{
  "model": "image classifier",
  "dataset": "simulated stained blood smears",
  "train_examples": 97500,
  "image_size": 48,
  "grayscale": true,
  "crop_scale_min": 1,
  "horizontal_flip": true,
  "translate": 0.12,
  "rotation_deg": 5,
  "targets": ["large cell", "small cells"],
  "num_classes": [7, 7],
  "arch": "mlp_mixer",
  "norm": "layernorm",
  "norm_position": "pre",
  "hidden_act": "gelu",
  "mlp_ratio": 4,
  "layer_scale_init": 0.01,
  "parallel_block": false,
  "inner_norm": false,
  "drop_path": 0.15,
  "patch_size": [6, 6],
  "layers": 8,
  "width": 320,
  "label_smoothing": 0.2,
  "loss": "cross_entropy",
  "init": "torch_default",
  "residual_init": "none",
  "optimizer": "muon",
  "muon_scale": "match_rms_adamw",
  "learning_rate": 0.0023,
  "momentum": 0.9,
  "nesterov": true,
  "orthogonalizer": "newton_schulz_5",
  "adamw_lr_other_params": 0.0016,
  "max_grad_norm": 3.0,
  "max_steps": 38500,
  "batch_size": 256,
  "epochs": 101.1,
  "lr_schedule": "linear",
  "final_lr_fraction": 0.01,
  "warmup_steps": 7700,
  "weight_decay": 0.02,
  "adamw_weight_decay_other_params": 0
}
Rows from block 5 of a small image classifier, named by matrix and row number. Rows with one number belong to one neuron. Each number is 128 + 24 x the weight over its row's rms, rounded and kept within 0 to 255. All counts start at 0. Numbers have three digits each.
Before each neuron's rows are labels from the 100 images, of 14848, where the neuron reaches its highest value: "responds to" is what is common among them. Only what is clearly more common there than usual is listed. The data: simulated stained blood smears.
# fc1: MLP up (model.blocks.5.mlp.fc1.weight, 1280x320), inputs 0-159
# fc2: MLP down (model.blocks.5.mlp.fc2.weight, 320x1280, transposed), outputs 0-159

responds to: kidney-shaped nucleus
fc1.570:131125128100131109130135071165102132139151141165163137122157088127098119123149113121141118120092121131140124107105123104157103131126130122119142109150115133095143147093128099138113111100141128141104135142181135129104104131120125160072114150151108141141130139133150124133164133157120140135125117139130129106173193109162175175149123104141096159131075126116105138069123189156146172106098143128143116136104115078141159151181142098134128135151149112093149139121113105124098101172142150
fc2.570:118113167132131154153140147114211100102060148098122115120127149130117147113073139154077129138147112081134132123136124161106075108124090153156126151143115137116106146146122134102126130152125092088152109146119060106167145111096117105142188120115150197084141127113143106146144107086112122155114131111140115118098137142117128099093117140123138109107134110137131115129151067086115157167196126118148137098138133153100104135112141150112108070112112153138157153118116096124122140105155105

responds to: no large cell; teardrops
fc1.78:129124101144137136112131135107071101131118144123098118145123145128116103133148148156141146166133196116154103105130162140135153149119112125161146114123137131131151152116101147096132155118106127146175184123155100138139127100102131105149140148126139147132163120110142129174155152123116092095121116147089123162151103169124178118164083092143147105109123147092079163160092133132095145154157099167138090136131077107146105117135123129140146089125128158131103112169161162142090132139140127
fc2.78:112122114138130119133125077111158110125124140140141150118140124130116155111103109107151159135132072126112162116137122131112086131127161092100110164103118147123194071148138162092146129117127112150138118133133179136152168153117077162114121133130084144147128098120136152147150107091160150139129141126140120108076170125121159118137146134129111174151103125184120125112139141124193109107107138129117136140065131161114128120193139148115131199102131113117136108143114140136123102126171117

responds to: teardrops; two lobes with orange grains; small spheres
fc1.125:133131107114108144148097105145141114088118139115141126087110128144101123144156157150142071169147137157120093120132101107110104147137140085127131121128133143137165170154086142142144120094129142136117134077146181112086093116098149137131114140080129192183085103100127097113145167117128132144148102165145122147122081106124118092141146179105172091118146163167088139149151156119153127110072166152078088121133132113094179126094156123133134140130153155119069139140136128167156144145140113
fc2.125:089134156158101123126120156158109120157151149177112122106156157126124134134114102111175158102132117095112148121135097129127151118143122124128132117093120164133081098138176148150105198159128082131100108116099094135132114125132121109126146085143144089081157116132131158144126125139143109144123139130124154095103159153121172143174140114129145164154119145061113138105055125159115105161093113154172086108086146145139107107104090160126118102131101133109155134152157117116120110072120128

responds to: teardrops
fc1.520:094146129121119134147119165168157121134079151119118124132130100108116116136175147147087148152130114120124118147142142151130159074100159144111166137125144156122107135108145154097137149124167138153102106093130098105147169121125147082137114140168050146114108126102116117098142158180105157108122136170084181149101115097177115115115080177100122099126123157128109111075097158130138122169152149095132138091116138116114163147136136106158179171148137117133105131125134129114132146129109100
fc2.520:132105081121124127095184143118091139149152093125115129143140141135139153115118128126115109126131133157116140123137159141109110099127082152169107129106129132147129135199122108103136043128107146118148124156113134140068120146139136129111147105154146138124174144151154110124121087109125126146158119106132161144105149157131129127146098133159152165134153136127101146146017070120110175127102107172109126163148139127137146124119124110141132124125130123116107111133121134132126148140082122

responds to: teardrops; crowded
fc1.69:155157143109092116148143126110137122142097099143136119154113140141111113126162152147111112147118132127155113121101097140142116114135153138087154104131110173145142159152118133151165113151190143133114167088142099097103091124139166079107123144125138139114101138138170123121105092104092156101133135119151085110113204109172114134141105094131130140146105075207158120087075151096149155135094117135103113123155097135088124140099151123130156108128151139126148102145146124080092135104131121
fc2.69:121131118145146121124079123147096136141109175111186154129130120109124127108166125125114154139120102133113133126130153167148127107146096112113106152187124124128115106153187123145102161113087054134170113124162167140130102131140121164145135115130139104115117131116100129100152112184142131147094122159117147125144103095152115114145106154114130092103172153109131101146124099154085168124126117123108127127126130131100119083059157124132133143130120117109136139128111108117139111121098112

responds to: lobed nucleus
fc1.94:155138163154095132135111141138000131148109115114108153127117093147147163129093133128130138131154160145155144159105080101086134160113154099136152120109105091150157118113136188134136159148094159114139132131109112126136159100124107111138135126136132121153130149118149105170140125136106103111134163138156133123171137126153165142107133134100119141115092104159131121143106128099150160130124147136156091168102134123149148160083140140093193136160083121145151096126181103136105131131142135
fc2.94:120118118143147138127127153133141070124149108159125164093147161131108114114097125122138110123123105140113130127137110136142118117126171124137115117156123118131094115114112143145151062111138103116094111110139133123094130148136122115101107132127134131134119157164084145126097159089148154159099124134140158124104108144118131089102121158148170105143107146156120135117158111181158120165124123115158150106110128121151131101098115111127129177128105130132128125152120116110114152168130144

responds to: no large cell; teardrops; small spheres
fc1.652:126118164119088132134127137095142133137082103146162142123148127123124167142217093140146146167122118111163153127145132132151131120163105125146132127125121066161126139100116130138109129140154101121115127065102127118135139114124128108150148119117123117142095124112095143130149143184112114136077141176110134134152160175127150146115145135118135154092123125114129128127189125106117133115115120115144114096140145108113123134126150059105153064100103108132163103131147130121119156130111141
fc2.652:141133089141106148146120137135171136130143172146099139134126145122093104132058133114118126102145117172126142121129155117108138166148174151120097099194136121129143136127156163158111128086119184121158133140124145165120090133065128143123106128129125148145127140132122116104083125132063125129154110123171117120131127074134147154139091132145115122135149117107133129139052140111136070126154145111106193171158112133120120113118135171139192168167097145140108147133117135126106110113061148

responds to: kidney-shaped nucleus
fc1.193:139148157145128125118129132108197096090113131117035127144099148091147119143130131117172143153148119099108117131117143128124150134123125134146122114078156138127123120148164136145103081172120132116183103144119138125117106138175139084140140108102120011141143115122121115166115137140111145118140131128083131134102120147135136076092163130143146128136106117134141178123150126119017124128132130148151124127116129106100110136131165109156132166169145141148121119152115152094153156156123140
fc2.193:132119133137119108127115048148121104105142141114242162095135139140130106120156122121153130089100140154122048115124149123134132118115111116096165137203124121142124129103076160135089161112135107125106117083129140146121130119124112140117118138110144255113112127141134142126144129121129129101119140120088112136126145117125148170130107139121133123137083126113124140113146143123212124143118133077120126126116104148120121154108158141112127108121104126115119124099134089142133108125117101

responds to: no large cell; discs; target cells
fc1.134:090105131103131090125130183128114174082114168119139151123158144149139110106098153102116111138121116161121136126137100119140127153139089180130139132144133148114165137105143161134135106131125134123140161152080145154113126174152135075119158143130143068107094143108143111116108116097104115117143136136122140127137136189120108112138159108110108097119148111093085136107077147078109131122134124143131162091119099102134116151112181125102136124114117124121125068146121173148145124145141141
fc2.134:139104109131139134137131090121145114147137097122120120141086100114121117114201111172161123095108129101121164138113071136117155110137159077117137149050133118140090110131126172188125113166114114104110110142186109117120139130147152153129113127108121169132157141127112140135095115183138146122151121162128137135124117084147120105127126101127130201107109119155100117143162106162093135125115120121131102120145118130106142117122108147133132115168136122136156149130121108131105108093101118

responds to: lobed nucleus
fc1.413:129151166100135140110136124079214195129133129120167135178111082145122119141140147091153107128142117124115122140094085118136091128138124116121144146131128152141117135154191133133120149142106114132059126117104213111127146106131127130137134144124127142137110101135129095148123096113112120115128126114133145165140113132146120115070151105135156133128083109110133156148121115150086133094150144127124146113131145113134112110127115127127214140127135130145142119146132149118140122104126127
fc2.413:136118102129131142123151131118108255118133083137128138122146146132134122124149109176097127134103130158115149134142123158124130097128153117145131133079132154124129117128108113131098191095163167131143151135120131126108123131121135107130125132123096068127124120119100141122123087155122135140127112133116147115129114127113131147000132143094132113126139176200099110146122111128089121129096127165118157130120132154115117112114118127153140147140133104134129124099131129114131068158091107

responds to: kidney-shaped nucleus; target cells
fc1.621:130118123158123071122132127088149102132097136134109115098123130142126098125162133114144165139090169169137137132102108102124141117142147179140112115138106134168125162154124113151156092044162160110123151127115123142151126128170110175130058103116129085107114146145115168154119143117128113117132118134095159112087140107165166152135119108109107104167101126124140161148185121139126156080138136138106133101108147132161134085126135135107141143121101112123153101150141136094134118146074124
fc2.621:125131128103132132114136134148140157086099102119127147142099129140151139125149128143127127113120099113118164121153152122111135142104124119145146123120139165132142108130126122141107161129108064126141107135192126130134119138138118077109161134146114175098123145107150103152146108152111140138101115104156080125167134117119136177139121119182122130132155135125120125140133127121126113152113132159106142129134115137102133162154129098125125108131131157121128164111118107123146122130116145

responds to: no large cell
fc1.568:140121116136147155129134089109105097112153123107109093117103134102133119123116203138105089158124146165140114122134145107151150104166153138124131099134148123135100146119066146102130135100140121088142122118139130126149126127148136166135157169122154125156124168144123132081112135094133118165100101122126137141129124092142179120136120123126145107133132125067116145110158195134115176128120093147146135110150100117135125080135094153143131061171147160107114163084141133105104141157091116
fc2.568:121147146136116117135135137106168147154074142105130144131172133130125132124152106133133137110145129083114109125141096141079097101152093136116152122109109160136136167136124144103147096143103115133135103186130100149121162130125123082143137139167110083115180148116149172157141133164194127132120127091101113137105116146107083112117142120112112145118090135170109125122099104140140116091187140136139125153136126138131122138152164105119153128096140101132140116101103102145119149103145132

responds to: lobed nucleus; kidney-shaped nucleus
fc1.510:118128151138102152148121148103005136139117127091104137147170116162104132125097129143107141117141165156139088134142125162127126152112136140135113135141086141140149102085129164138150133150097133131117152121126139140155156134136103136129148086115147132159120144109137149143202112125139114118108135158161152148121148123152137162092121133134102167152085112112145124112130125155156098088067109116167097131121134143118140132110122134118162122158123146135121113096166140146127089167155125
fc2.510:126128128133152156121102111149200104114117112157086080126122113093137155134117152096167118125104103121138123123119126124149102091102163122107123152119128096115152148095132107154144112145128086117147131138088094123133122145120142216134152135101131153047115127116103140102097115150135131099147123121144106102090144137133114122092135146121125123136143144129122128107164149136096123142076108150145110129129126149109134137111116114133078158151109154121145162097124168117130128115149145

responds to: no large cell; ovals
fc1.766:128101095140103136124120141121113136108187122079108125107140103090143093113131131081125117118142149143091140119138150127170130098132111124142111160161129128155155100144104101146112105152144170136117127087114145129133131143158104126124142134100129135111088143152140109142115143107108146110183129096144130119153149112145126184086139133151147137120130083078140139141136180143134132114171157142098162058135140107187146112165123173100133111129124138110148098087144151116134145119080135
fc2.766:128147160143174119098123132115160102149035116135178142152117102128136164131169131134134136190131085138129141133129133121110136102141090122116173114119117129121126136063178122152137154152106057116130146124098132118114120141130099122152124145126116107166137114125122149124155123144140096156056130165124168142107111138129147095173167127120123091126127129128123123129110067137127099125170115110125112141115145128105110103139128073121134139158139107096157129128133098128128128134050121

responds to: lobed nucleus
fc1.101:109133179125149157137152100113117088105121165134147129113119127100115105123128135108124136143119126130140084142139116141132123151141094106126137099169111108156112125105115119135114164107150153152111125146120088129128114134169096150117153139119161057086129132138127130130071141159136088155135159149149130101130145117114104110026136112150122141146106151197112112155093139113161133113110120114117129151105134139144128171121086148141112155150095146146124135105124118108127100137121167
fc2.101:109126086138075102133150168150129134124141128109131145121147123161125117137140103121140133120117116098089141107120134065134142158117190105149105139115098105121176176113146152139139076116122100100140109146163178116091146137165131091138118162133113197157109105143136108118146149090150134125122113102113104128121114135131177137209122100089116081124212127110131140129184173122088122147178120124134157147154114129147141111151122121139134104126167116122130147129113107102140118099109116

responds to: lobed nucleus; small spheres
fc1.727:128117110139127126123121140147144102135154089147236118138127143139147098124073116149132102122144120121141103150095149101117126108156141200099140131107151101150155119118137082099145103130113082133122152114101093126132147154141143105125144123119113055087066136104120163166118130122148119131086156115130205131136124185147146134060151155097129182125116155132131139157133115107107113122165152119112135123177133152108127145096079089106146053102095139126147131132107128145157093117090129
fc2.727:115124129129140156127123127128130159110139115135035132155151139148127142150182138136136145134131143129109145131145156100119111108116115086156114123106127117123148134133120121114124105113113202126130112090174171121134142137145101139137087132124149235200154138139135087116108126135117107090152123142114000139117117103117093127209076108136097058150111131143117117136128190158116127129105120127091133121119111127116121116092145177126140175132151120114120119127112124110146165126108144

responds to: lobed nucleus
fc1.65:147117159138134092169113093128061180093112137111137159117168133147146165111125131138124164101162133148131125131150112137106141111119121100158188103097112133143164089117140103155148101116143136089108073090151125110151112144115145123128127185166091155138148115112129146121162132131130078127127145144128118180135107089143191162089110152114117110109178111137175128141132141128121115149112146136142163107118126121141133150115124130113096122167122114123160152164132148153070160097142112
fc2.65:126166141131096134118134123148126192130166117157103130126094120115102096137143142097108109126102121148144176135124116143169106165146182087110122156079122083125113139088118097144115100142119151131138139153100157139139112114100117085124092123118137129174155122120110105126133122109155116122133126149131125108127136106156102133070093108170137145111079138168127116144139085153148114161122139098131168138143134126118139136082116152112136103120178118127112094123128157095132107160105127